{"n_mels": 64, "arch": "unet", "weight_decay": 0.009}
Rows from block 3 of a small spectrogram enhancement model, named by matrix and row number. Rows with one number belong to one channel. Each number is 50 + 15 x the weight over its row's rms, rounded and kept within 0 to 99. All counts start at 0.
Before each channel's rows are labels from the 100 clips, of 14976, where the channel reaches its highest value: "strongest on" is what is common among them. Only what is clearly more common there than usual is listed. The data: simulated sounds of rotating machines with and without faults.
# convs0: first 3x3 conv (model.enc.1.1.convs.0.weight, 128x128x3x3, each kernel summed), inputs 64-127
# convs1: second 3x3 conv (model.enc.1.1.convs.1.weight, 128x128x3x3, transposed, each kernel summed), outputs 64-127

strongest on: clipping; text has "clipped"; thin (high-pass)
convs0.48:51 64 40 22 55 51 49 36 51 41 32 84 38 16 59 76 54 32 50 39 17 86 50 38 50 48 49 35 51 67 68 38 40 40 58 39 31 51 65 48 64 57 31 22 61 57 62 46 51 44 64 46 29 41 71 40 50 61 51 44 53 38 24 40
convs1.48:45 61 58 31 40 29 62 48 27 55 49 24 43 78 50 34 53 57 41 43 54 54 57 58 74 37 48 59 56 47 48 41 44 42 26 64 43 46 26 36 20 45 48 55 29 29 44 42 46 71 42 33 82 55 62 42 45 50 50 41 53 56 68 57

strongest on: clipping; text has "clipped"; pump
convs0.84:58 41 38 65 49 29 48 49 41 54 32 51 56 69 65 86 52 57 40 57 50 19 39 44 64 36 50 66 67 40 38 65 21 48 19 48 57 44 44 32 49 57 84 40 71 47 72 58 42 52 83 44 23 60 80 45 58 60 49 61 41 39 53 39
convs1.84:54 70 39 24 61 33 55 98 68 57 59 49 62 63 40 48 50 45 52 60 43 80 10 53 56 57 56 44 39 23 47 29 47 57 45 38 84 38 25 47 71 24 55 40 43 36 34 55 70 70 35 45 39 50 35 68 56 56 39 24 40 74 65 47

strongest on: speed: medium; clipping; text has "clipped"; compressor
convs0.79:55 29 46 44 21 43 47 51 49 37 53 52 61 26 47 66 90 46 56 59 43 48 46 54 58 47 53 36 36 50 33 82 55 45 44 64 30 42 48 41 43 53 45 35 44 55 50 53 76 19 81 54 50 48 84 58 48 47 50 49 47 71 60 46
convs1.79:60 60 51 50 42 34 63 67 62 63 49 58 51 27 39 30 21 46 64 61 25 44 45 45 56 48 47 39 58 59 65 34 52 62 62 45 58 39 47 43 52 50 38 40 70 44 54 46 29 86 09 50 50 38 00 40 40 49 51 51 52 43 60 56

strongest on: speed: fast; clipping; text has "clipped"; compressor
convs0.49:47 47 40 42 81 65 35 30 63 47 26 30 40 44 51 76 26 70 49 47 47 51 61 44 56 56 35 48 41 40 16 85 50 62 35 65 53 51 39 65 34 64 81 73 56 59 41 52 27 58 39 28 44 57 60 46 56 32 57 70 55 52 18 76
convs1.49:46 50 59 47 35 44 32 67 65 18 62 55 35 68 66 45 65 56 50 18 53 23 36 53 26 29 44 36 53 70 37 39 44 46 54 55 40 64 54 37 41 59 03 82 56 75 53 54 55 55 61 26 59 56 37 57 26 78 36 36 40 68 36 55

strongest on: electric motor; clipping; text has "clipped"
convs0.11:32 56 37 80 37 34 51 38 38 47 52 41 29 36 51 48 50 45 42 39 35 60 31 49 41 39 42 56 49 68 56 01 53 45 80 36 27 55 59 48 50 61 46 54 60 58 39 34 41 32 35 49 43 34 51 45 40 49 69 20 47 44 32 29
convs1.11:67 54 65 93 52 99 48 38 36 64 39 46 57 21 61 67 56 60 81 47 49 43 34 50 40 45 33 37 50 41 49 58 76 65 73 43 52 53 59 53 46 59 64 81 32 31 37 53 35 41 55 39 40 45 46 50 52 51 37 55 49 44 46 51

strongest on: conveyor; text has "room"; text has "reverberant"; clipping
convs0.54:52 94 48 48 34 51 57 68 51 45 46 32 64 46 31 49 36 44 48 77 76 71 60 45 46 52 42 02 41 66 38 71 50 34 34 46 33 64 38 32 46 34 49 45 57 44 38 66 77 56 23 55 67 50 90 60 48 35 54 64 50 61 68 50
convs1.54:58 43 37 50 42 35 58 41 53 49 69 50 43 23 60 61 44 50 26 03 39 21 51 38 48 46 57 57 52 28 53 41 42 55 36 61 56 29 43 67 64 63 47 48 75 60 90 83 24 35 62 45 51 51 09 46 47 31 47 42 41 45 48 73

strongest on: gearbox; clipping; text has "clipped"
convs0.1:32 56 55 94 43 62 65 39 61 50 50 60 32 64 56 67 42 46 39 61 59 31 68 34 51 69 68 72 48 44 54 53 50 62 46 49 40 32 16 47 57 52 33 22 31 49 54 37 21 80 52 14 43 63 41 54 45 28 49 51 66 47 63 33
convs1.1:63 50 45 75 31 36 38 61 41 39 38 45 43 30 63 77 48 54 54 36 50 28 47 68 57 39 39 32 39 53 49 50 64 66 54 48 69 47 77 28 39 52 63 61 56 67 35 52 57 47 58 73 75 51 53 38 24 58 75 42 50 37 45 39

strongest on: state: faulty; clipping; rattle; text has "clipped"
convs0.39:30 45 49 20 57 40 36 43 68 62 59 29 19 76 54 45 36 47 47 65 39 71 90 21 40 32 49 57 43 57 38 30 29 63 86 60 42 62 34 41 40 51 43 37 37 54 19 43 43 44 44 28 36 65 45 59 46 32 45 25 55 43 43 54
convs1.39:62 53 51 50 40 73 45 64 41 37 45 61 45 40 34 48 69 55 63 49 35 09 31 46 26 68 43 57 43 63 53 79 48 82 80 51 48 56 66 71 30 35 43 55 32 58 61 18 61 53 66 47 77 30 38 36 40 55 65 60 54 41 42 41

strongest on: reverberation; text has "room"; text has "reverberant"; clipping
convs0.121:47 66 57 43 36 57 68 19 37 50 42 34 50 32 52 26 43 16 63 61 47 40 68 44 60 34 71 39 44 59 66 44 80 56 38 48 58 58 67 77 54 59 57 42 44 49 61 36 55 64 62 82 52 29 53 29 31 54 47 41 52 61 39 25
convs1.121:51 53 64 46 55 18 37 59 25 49 44 46 54 61 66 57 48 55 41 40 54 49 57 42 74 64 50 54 42 30 36 42 25 61 59 48 69 57 41 57 57 52 41 30 60 56 72 35 27 44 39 20 56 56 47 67 67 23 24 60 70 38 57 37

strongest on: rattle; electric motor
convs0.37:47 46 53 71 39 53 67 43 68 66 36 55 30 74 32 33 37 85 48 43 48 42 53 70 56 55 44 59 49 53 20 53 32 47 18 38 32 48 67 43 53 46 54 63 37 40 56 59 13 55 52 66 35 92 49 52 43 57 50 51 20 35 27 69
convs1.37:52 37 29 39 33 71 61 69 35 45 53 22 45 55 52 58 60 64 78 48 31 50 49 62 52 52 52 55 50 47 39 27 16 58 69 79 65 50 43 29 32 69 42 42 51 77 20 49 72 58 57 44 40 55 51 29 45 48 56 46 45 67 75 61

strongest on: clipping; text has "clipped"
convs0.40:30 55 32 52 67 45 56 45 83 47 43 36 14 53 49 44 55 31 34 85 82 39 65 54 47 57 60 54 32 48 65 36 35 59 57 48 38 28 53 64 49 31 40 50 75 51 53 39 30 45 48 35 54 31 37 40 32 67 55 49 64 04 24 35
convs1.40:61 40 46 59 34 35 49 77 34 73 06 39 67 47 39 57 38 52 45 25 60 38 58 28 54 33 73 46 46 59 45 41 44 39 49 65 49 60 41 66 39 45 56 37 56 29 49 42 41 25 78 43 68 51 46 54 62 36 56 45 59 50 57 49

strongest on: conveyor; speed: slow; clipping; text has "clipped"
convs0.9:39 70 39 65 39 54 75 01 37 37 44 34 73 50 56 56 39 46 52 45 42 28 25 33 51 74 27 62 60 52 63 41 60 31 26 60 53 54 11 39 39 44 36 39 53 64 49 60 58 97 26 46 43 48 81 62 25 17 54 29 66 58 70 38
convs1.9:59 60 64 71 47 42 37 64 43 64 72 61 66 50 20 64 68 34 28 37 57 56 54 47 34 41 51 30 30 45 57 59 21 49 37 40 75 64 54 50 28 62 60 43 56 25 49 61 20 43 85 58 55 54 33 22 51 45 60 56 38 30 43 51

strongest on: state: faulty; rattle
convs0.93:83 40 73 42 49 60 54 82 47 41 72 61 49 44 57 77 48 64 55 40 45 39 63 51 47 52 64 64 77 39 48 71 48 32 75 27 86 38 60 99 42 48 57 45 30 56 52 47 37 56 35 40 45 78 30 47 49 77 60 60 37 82 60 27
convs1.93:55 51 53 34 58 40 32 32 28 31 42 28 43 52 70 48 46 52 45 44 39 67 48 57 36 70 38 54 33 60 25 32 30 39 99 35 64 46 29 80 53 59 35 70 24 35 56 32 49 23 29 36 75 52 73 48 64 26 66 61 50 46 58 44

strongest on: conveyor; text has "room"; text has "reverberant"; speed: slow
convs0.71:25 39 39 44 43 44 39 44 40 36 32 81 43 27 58 51 46 69 52 37 69 59 37 37 55 52 28 68 69 60 69 36 36 28 04 24 14 52 41 67 54 25 72 80 51 49 75 45 63 39 52 60 58 54 57 11 36 35 55 63 33 25 65 49
convs1.71:48 45 58 41 38 52 51 56 53 60 48 73 56 51 54 28 58 45 34 28 36 52 45 46 63 47 51 19 63 53 53 63 38 65 46 78 60 50 51 61 36 44 31 30 46 38 60 47 34 63 99 50 33 81 31 40 35 35 42 31 59 38 43 51

strongest on: muffled (low-pass); pump; clipping; text has "clipped"
convs0.83:51 22 52 27 46 52 76 58 43 32 45 52 45 39 61 60 60 59 69 53 47 46 36 50 54 67 13 28 40 39 46 84 56 57 42 74 65 52 66 66 55 33 52 47 61 48 15 37 37 64 36 70 56 19 84 59 41 41 61 43 51 65 63 38
convs1.83:56 55 36 77 45 58 17 46 49 37 60 58 43 69 32 56 60 71 46 25 43 41 69 37 05 25 64 60 54 39 57 00 19 46 51 12 49 59 45 40 57 74 21 36 44 54 48 58 32 54 60 29 37 91 45 59 40 46 35 51 34 47 43 52

strongest on: clipping; text has "clipped"; speed: fast; electric motor
convs0.51:57 48 60 88 70 60 56 64 33 57 31 31 59 61 27 22 52 35 60 46 51 20 60 43 47 52 71 72 35 54 56 41 70 52 35 39 29 25 80 49 55 37 72 79 33 68 50 50 50 62 64 40 60 42 44 40 58 56 57 62 65 64 26 54
convs1.51:39 36 38 53 40 12 19 50 39 32 45 30 37 50 48 25 60 63 39 35 59 54 44 39 50 46 28 30 48 26 78 61 50 41 33 54 57 78 45 47 54 72 54 54 44 74 45 64 41 63 54 58 35 53 52 24 40 21 47 24 43 63 30 13

strongest on: electric motor; clipping; text has "clipped"
convs0.89:50 60 39 65 38 34 33 34 52 33 22 49 40 52 61 39 51 69 52 31 38 49 47 49 57 39 58 59 60 41 79 23 58 59 47 62 39 99 66 38 35 64 66 49 51 49 52 30 69 45 48 46 20 39 64 49 36 22 65 62 52 70 49 24
convs1.89:54 70 55 45 52 40 35 51 38 68 62 45 56 39 46 64 59 29 17 61 78 44 71 35 53 52 35 54 64 53 55 46 36 42 30 13 34 69 45 27 41 43 46 44 77 52 44 32 35 50 45 59 73 41 60 50 69 51 14 37 53 38 54 33

strongest on: speed: slow; piston engine
convs0.25:54 42 50 60 44 58 55 47 41 49 35 31 30 24 46 52 62 36 50 49 29 34 39 38 41 62 56 62 62 17 47 41 50 09 08 29 41 53 43 37 35 48 60 50 45 52 46 37 35 65 76 48 41 58 81 60 46 40 28 49 63 38 41 31
convs1.25:62 75 41 42 56 69 60 95 78 32 38 63 31 46 52 44 65 81 54 62 63 70 60 60 32 77 61 20 43 41 65 41 61 55 26 53 45 45 57 39 37 44 55 29 42 36 30 57 63 90 70 40 18 65 65 33 96 51 31 54 52 41 36 71

strongest on: reverberation; text has "room"; text has "reverberant"; piston engine
convs0.44:59 40 67 21 37 40 31 36 27 27 22 59 53 47 48 44 55 37 49 45 26 43 27 33 51 26 44 51 29 45 53 36 82 46 33 62 45 82 69 48 56 50 53 29 31 46 26 63 92 62 62 67 30 40 46 60 39 69 53 59 55 78 56 58
convs1.44:41 50 57 68 77 26 48 63 37 71 63 57 52 62 54 63 27 57 22 46 63 74 69 51 42 58 50 38 57 47 50 81 43 49 73 24 27 65 25 77 40 30 53 48 78 49 66 44 01 37 35 48 69 63 44 34 51 46 58 60 50 34 45 58

strongest on: state: faulty; rattle
convs0.5:69 49 79 42 54 53 27 45 41 20 40 70 33 49 35 20 56 66 22 65 49 43 67 38 39 69 63 58 80 46 40 79 48 60 68 14 79 33 36 53 56 50 25 51 40 43 45 59 52 56 26 54 40 71 51 52 61 53 63 67 37 43 63 31
convs1.5:48 55 53 90 80 37 32 51 51 71 43 30 39 94 69 64 22 63 62 61 29 55 64 61 63 47 50 60 27 55 50 58 25 66 58 32 50 32 52 64 74 29 56 54 56 46 53 23 46 31 37 60 77 77 42 58 73 43 61 69 42 32 59 71

strongest on: piston engine; compressor
convs0.80:30 67 44 42 35 68 62 52 54 53 52 41 46 73 70 06 34 41 46 64 44 58 37 46 59 49 46 88 37 51 51 51 60 33 36 45 35 55 61 49 82 50 51 46 25 53 72 59 25 52 52 43 35 53 51 41 42 73 58 31 56 00 55 39
convs1.80:71 29 47 70 28 30 21 50 46 45 29 68 63 20 31 68 23 49 64 44 51 65 50 48 41 47 37 23 64 56 57 24 38 65 53 51 75 59 55 57 48 53 39 50 53 46 42 59 50 14 38 53 66 39 30 65 55 21 36 54 44 73 55 68

strongest on: text has "room"; text has "reverberant"; conveyor; clipping
convs0.101:60 57 40 43 37 51 35 58 59 64 57 51 36 61 33 61 48 44 50 87 47 73 49 33 47 51 51 35 36 47 50 40 60 35 32 36 24 62 90 66 41 53 48 63 45 52 60 60 58 59 26 54 39 26 31 25 56 39 63 54 44 22 34 45
convs1.101:51 37 73 56 42 40 48 51 54 40 71 45 50 00 65 89 35 28 45 16 64 50 24 44 67 55 50 48 45 54 33 64 61 51 35 76 48 44 46 35 57 45 25 48 40 52 57 43 51 09 64 40 68 56 44 36 38 39 30 40 48 49 34 62

strongest on: clipping; piston engine; text has "clipped"
convs0.85:43 49 45 99 47 37 52 46 22 69 41 38 62 32 38 52 52 30 39 81 49 38 65 27 49 08 47 49 53 44 64 66 63 55 18 38 36 35 57 52 46 62 67 67 51 66 42 47 53 71 64 47 62 35 55 53 49 88 41 30 60 45 39 35
convs1.85:45 35 36 55 51 23 54 49 44 16 51 49 36 99 53 46 63 36 68 38 54 56 47 65 42 61 49 48 65 46 50 22 60 17 71 39 20 49 37 47 57 36 45 46 47 47 56 45 32 53 63 56 31 56 60 46 54 20 53 67 38 43 69 26

strongest on: reverberation; text has "room"; text has "reverberant"; clipping
convs0.112:71 45 39 49 62 29 34 52 66 22 41 73 58 43 39 48 57 59 70 39 47 61 67 42 46 62 53 65 59 25 29 86 60 53 19 37 50 47 60 52 48 20 81 47 38 58 52 46 25 50 59 56 37 56 46 55 42 31 42 55 27 26 38 43
convs1.112:60 47 28 46 45 56 37 62 49 34 47 39 55 69 38 36 59 41 23 62 46 37 65 47 45 50 39 31 53 70 41 08 40 40 49 60 49 43 39 66 33 41 40 43 52 49 44 40 65 60 43 66 50 96 38 45 56 59 35 47 47 46 58 49

strongest on: piston engine
convs0.119:31 44 36 52 18 45 43 74 53 50 35 56 15 52 36 23 36 65 41 38 47 45 47 73 18 44 69 50 50 50 53 29 25 50 35 53 28 56 22 45 60 31 69 57 80 41 40 54 58 76 84 46 58 56 60 55 30 47 30 50 54 54 68 80
convs1.119:37 79 53 36 58 63 36 23 45 56 57 56 50 28 51 60 52 49 29 49 63 32 29 28 38 46 27 66 51 52 48 53 57 69 62 85 43 49 76 19 68 52 49 44 63 58 20 45 57 46 50 50 48 42 51 89 46 74 45 55 51 49 56 45

strongest on: state: normal; text has "fault"; clipping; text has "clipped"
convs0.72:55 45 32 66 84 47 27 42 31 45 19 50 19 51 30 48 60 21 49 51 80 38 42 50 34 39 49 66 40 85 44 56 45 59 53 59 28 74 47 34 64 56 34 50 72 48 33 68 59 38 45 37 60 45 36 52 31 60 63 59 55 35 48 54
convs1.72:59 39 53 67 32 69 57 40 45 34 40 69 61 23 66 48 41 51 43 22 13 28 37 28 38 75 57 18 33 84 53 54 54 53 35 64 65 46 42 33 42 80 57 32 69 65 52 49 44 34 31 27 75 68 84 49 59 57 45 56 54 54 36 34

strongest on: speed: slow; clipping; text has "clipped"
convs0.66:34 44 16 93 30 40 49 60 46 54 26 39 51 42 62 41 61 61 07 61 62 34 44 27 46 78 69 36 42 42 26 45 47 45 35 44 42 65 45 72 14 40 40 50 62 23 63 57 47 41 76 53 67 48 55 43 37 38 30 50 37 49 47 84
convs1.66:42 71 67 43 61 67 20 56 61 46 27 53 37 39 52 49 47 61 60 72 86 29 45 52 41 49 49 49 46 25 68 33 83 37 54 58 42 49 58 62 43 52 71 64 31 22 40 57 65 50 39 53 63 40 49 52 71 49 57 74 61 42 69 94

strongest on: speed: fast; clipping; text has "clipped"; compressor
convs0.74:19 28 39 75 27 59 52 54 24 48 27 40 51 49 42 36 70 34 30 41 41 42 46 74 59 52 63 50 42 52 30 62 48 58 83 77 36 48 58 35 50 52 32 57 51 21 65 70 37 53 65 55 30 57 61 52 39 53 41 19 52 37 17 68
convs1.74:48 58 62 95 40 39 46 43 52 86 43 45 34 31 68 29 34 42 65 56 38 48 44 44 38 59 46 43 53 58 51 27 71 36 52 45 39 51 47 50 63 39 53 40 43 73 57 67 41 67 31 64 57 29 29 52 39 57 48 84 78 37 75 57

strongest on: rattle; conveyor
convs0.13:44 46 29 53 36 61 42 24 60 54 68 64 53 45 54 30 26 50 22 46 60 33 48 46 50 60 40 57 53 37 57 13 32 67 52 22 64 42 32 53 29 27 48 67 67 59 43 37 47 81 64 37 36 59 62 56 33 23 24 54 37 56 73 27
convs1.13:30 56 52 65 54 70 50 49 57 69 33 59 80 67 73 71 53 65 64 27 36 70 45 66 74 21 20 38 26 48 61 60 73 80 58 61 47 46 65 28 67 53 72 52 42 53 64 63 35 40 42 77 70 48 62 46 57 64 66 47 60 31 52 50

strongest on: speed: slow; pump; clipping; text has "clipped"
convs0.69:54 86 49 44 86 39 62 62 47 40 49 38 42 35 54 38 73 46 45 39 60 68 40 26 41 40 57 40 45 44 65 33 45 44 55 45 39 46 49 38 43 65 52 33 41 53 36 41 48 55 23 40 38 33 85 40 38 64 47 44 40 28 63 43
convs1.69:46 25 56 52 54 43 54 49 48 49 34 52 43 29 38 44 99 48 50 40 39 33 41 47 47 42 61 45 44 46 54 36 42 53 59 28 65 23 43 50 37 56 48 49 75 43 47 53 58 28 48 50 64 49 44 56 72 40 35 41 52 48 27 76

strongest on: piston engine; speed: slow
convs0.64:59 23 77 39 21 41 59 57 52 16 56 47 46 57 52 63 46 55 63 35 48 44 48 58 62 42 34 36 49 56 48 73 52 44 38 39 32 53 65 36 56 18 64 41 31 55 29 40 35 55 41 75 41 50 79 64 53 54 36 63 31 39 39 72
convs1.64:63 52 34 66 62 57 54 68 57 46 50 53 38 48 26 79 59 71 58 51 46 49 60 43 41 52 52 44 51 49 40 22 20 47 61 28 43 49 36 49 36 73 09 39 50 62 54 55 26 53 65 24 51 63 17 45 55 62 47 36 68 51 54 60

strongest on: compressor; electric motor; clipping; text has "clipped"
convs0.100:45 40 34 83 33 55 74 45 24 44 44 66 34 49 55 43 44 60 26 54 44 38 47 31 39 51 52 25 59 44 49 56 55 57 54 71 53 45 72 59 59 35 75 81 43 51 55 51 63 29 23 39 64 54 43 35 39 03 40 51 45 42 31 59
convs1.100:63 47 55 57 40 45 26 51 57 38 53 48 52 29 71 48 48 65 56 49 57 61 31 66 42 33 48 46 59 80 39 26 37 40 60 48 44 57 51 56 29 69 20 72 63 31 30 65 33 56 54 50 48 53 33 55 56 68 61 43 21 64 64 50

strongest on: piston engine; speed: slow
convs0.28:51 52 26 38 56 50 56 39 68 49 29 39 34 16 61 52 42 54 58 58 60 59 49 43 41 64 48 53 47 64 32 74 40 39 27 53 60 35 41 51 67 40 85 64 92 38 74 77 27 51 59 71 46 25 35 40 41 59 70 35 30 57 71 67
convs1.28:49 58 66 32 49 69 62 78 34 61 39 42 70 60 48 46 42 49 37 77 29 64 33 36 44 44 31 47 41 74 59 22 36 60 58 56 50 62 49 45 42 47 42 64 61 25 56 74 50 52 71 53 43 51 57 49 29 45 38 56 43 44 36 26

strongest on: state: faulty; clipping; text has "clipped"; rattle
convs0.127:79 65 78 32 35 38 34 46 51 57 85 61 57 27 51 65 43 57 31 40 56 33 51 22 61 23 48 50 42 37 52 57 68 55 77 37 51 26 62 50 40 54 70 43 51 47 65 49 60 50 45 53 81 57 16 71 64 59 48 45 50 39 55 15
convs1.127:26 51 69 57 71 76 31 52 54 48 60 44 63 43 64 63 48 34 62 62 34 45 56 53 77 52 67 58 65 35 56 55 24 42 99 45 63 30 43 43 57 41 25 59 28 18 71 15 53 44 56 25 30 48 60 40 55 46 37 42 35 57 74 67

strongest on: clipping; text has "clipped"
convs0.12:49 63 64 82 56 32 21 45 22 69 50 17 39 89 39 97 50 44 40 51 49 07 51 77 51 34 44 64 42 31 49 78 51 53 26 55 56 53 63 43 66 33 63 60 59 66 62 36 52 67 68 66 44 52 45 52 54 72 45 26 39 47 45 47
convs1.12:60 26 28 51 63 27 71 81 90 28 70 42 61 74 40 41 32 53 73 79 47 69 25 48 45 51 44 40 55 48 23 24 70 50 45 44 45 58 30 64 74 44 65 33 68 71 48 54 31 33 27 48 41 56 47 38 52 56 50 53 48 63 64 48

strongest on: reverberation; text has "room"; text has "reverberant"; imbalance
convs0.111:02 51 41 66 47 42 50 28 35 61 25 31 41 40 47 71 63 47 48 57 34 41 55 65 49 64 31 52 40 17 29 72 25 34 59 76 17 84 80 40 54 44 69 30 56 42 64 56 45 39 38 45 41 50 50 37 41 46 38 53 50 36 57 99
convs1.111:66 49 77 55 63 61 60 58 71 27 58 45 53 30 66 61 51 49 49 67 53 76 47 58 51 50 68 52 69 67 39 64 54 44 53 42 63 48 26 51 34 77 52 44 70 60 73 70 39 50 49 41 48 40 38 51 55 50 54 69 34 88 62 99

strongest on: reverberation; text has "room"; text has "reverberant"; conveyor
convs0.22:46 40 45 58 37 49 55 47 63 26 48 46 52 54 46 63 46 54 43 52 59 50 34 49 51 45 49 47 73 44 53 55 52 29 38 24 32 48 74 59 58 62 34 40 59 68 99 29 24 67 58 61 31 49 74 27 29 55 33 40 51 37 27 33
convs1.22:73 50 56 71 27 21 39 58 46 58 43 17 34 39 59 42 45 32 51 47 20 72 69 52 51 51 55 24 33 54 54 38 39 63 16 58 49 47 37 69 55 63 70 47 50 55 99 69 51 39 40 52 60 52 29 46 35 21 48 49 59 29 43 69

strongest on: compressor; clipping; text has "clipped"; piston engine
convs0.70:43 54 36 35 48 35 15 49 61 47 51 48 48 69 41 53 41 22 48 67 72 57 44 54 66 65 57 15 14 54 36 33 47 57 52 40 32 75 52 55 51 23 37 53 45 34 56 56 04 65 42 74 55 26 14 46 72 57 62 38 63 50 52 65
convs1.70:41 35 51 66 10 56 67 52 62 48 56 35 61 12 68 57 33 55 49 22 62 09 48 58 43 34 46 58 65 81 60 60 63 68 72 61 56 48 18 36 41 55 45 41 66 54 62 38 57 22 49 46 25 57 47 63 26 49 49 68 47 38 62 65

strongest on: conveyor; electric motor; clipping; text has "clipped"
convs0.91:44 69 41 71 47 89 47 34 59 51 46 72 49 66 65 54 59 54 62 65 44 40 42 41 40 38 51 35 45 77 46 35 45 63 25 60 51 40 42 42 64 20 51 83 16 55 48 80 34 44 84 43 45 50 58 58 49 58 76 50 50 46 36 71
convs1.91:43 33 47 22 57 54 58 74 55 52 40 37 80 50 53 40 49 69 71 37 62 66 49 69 34 55 35 56 48 29 46 30 46 57 71 51 73 48 65 68 28 67 40 74 07 61 24 36 75 54 55 44 58 43 39 44 53 35 72 54 29 64 50 32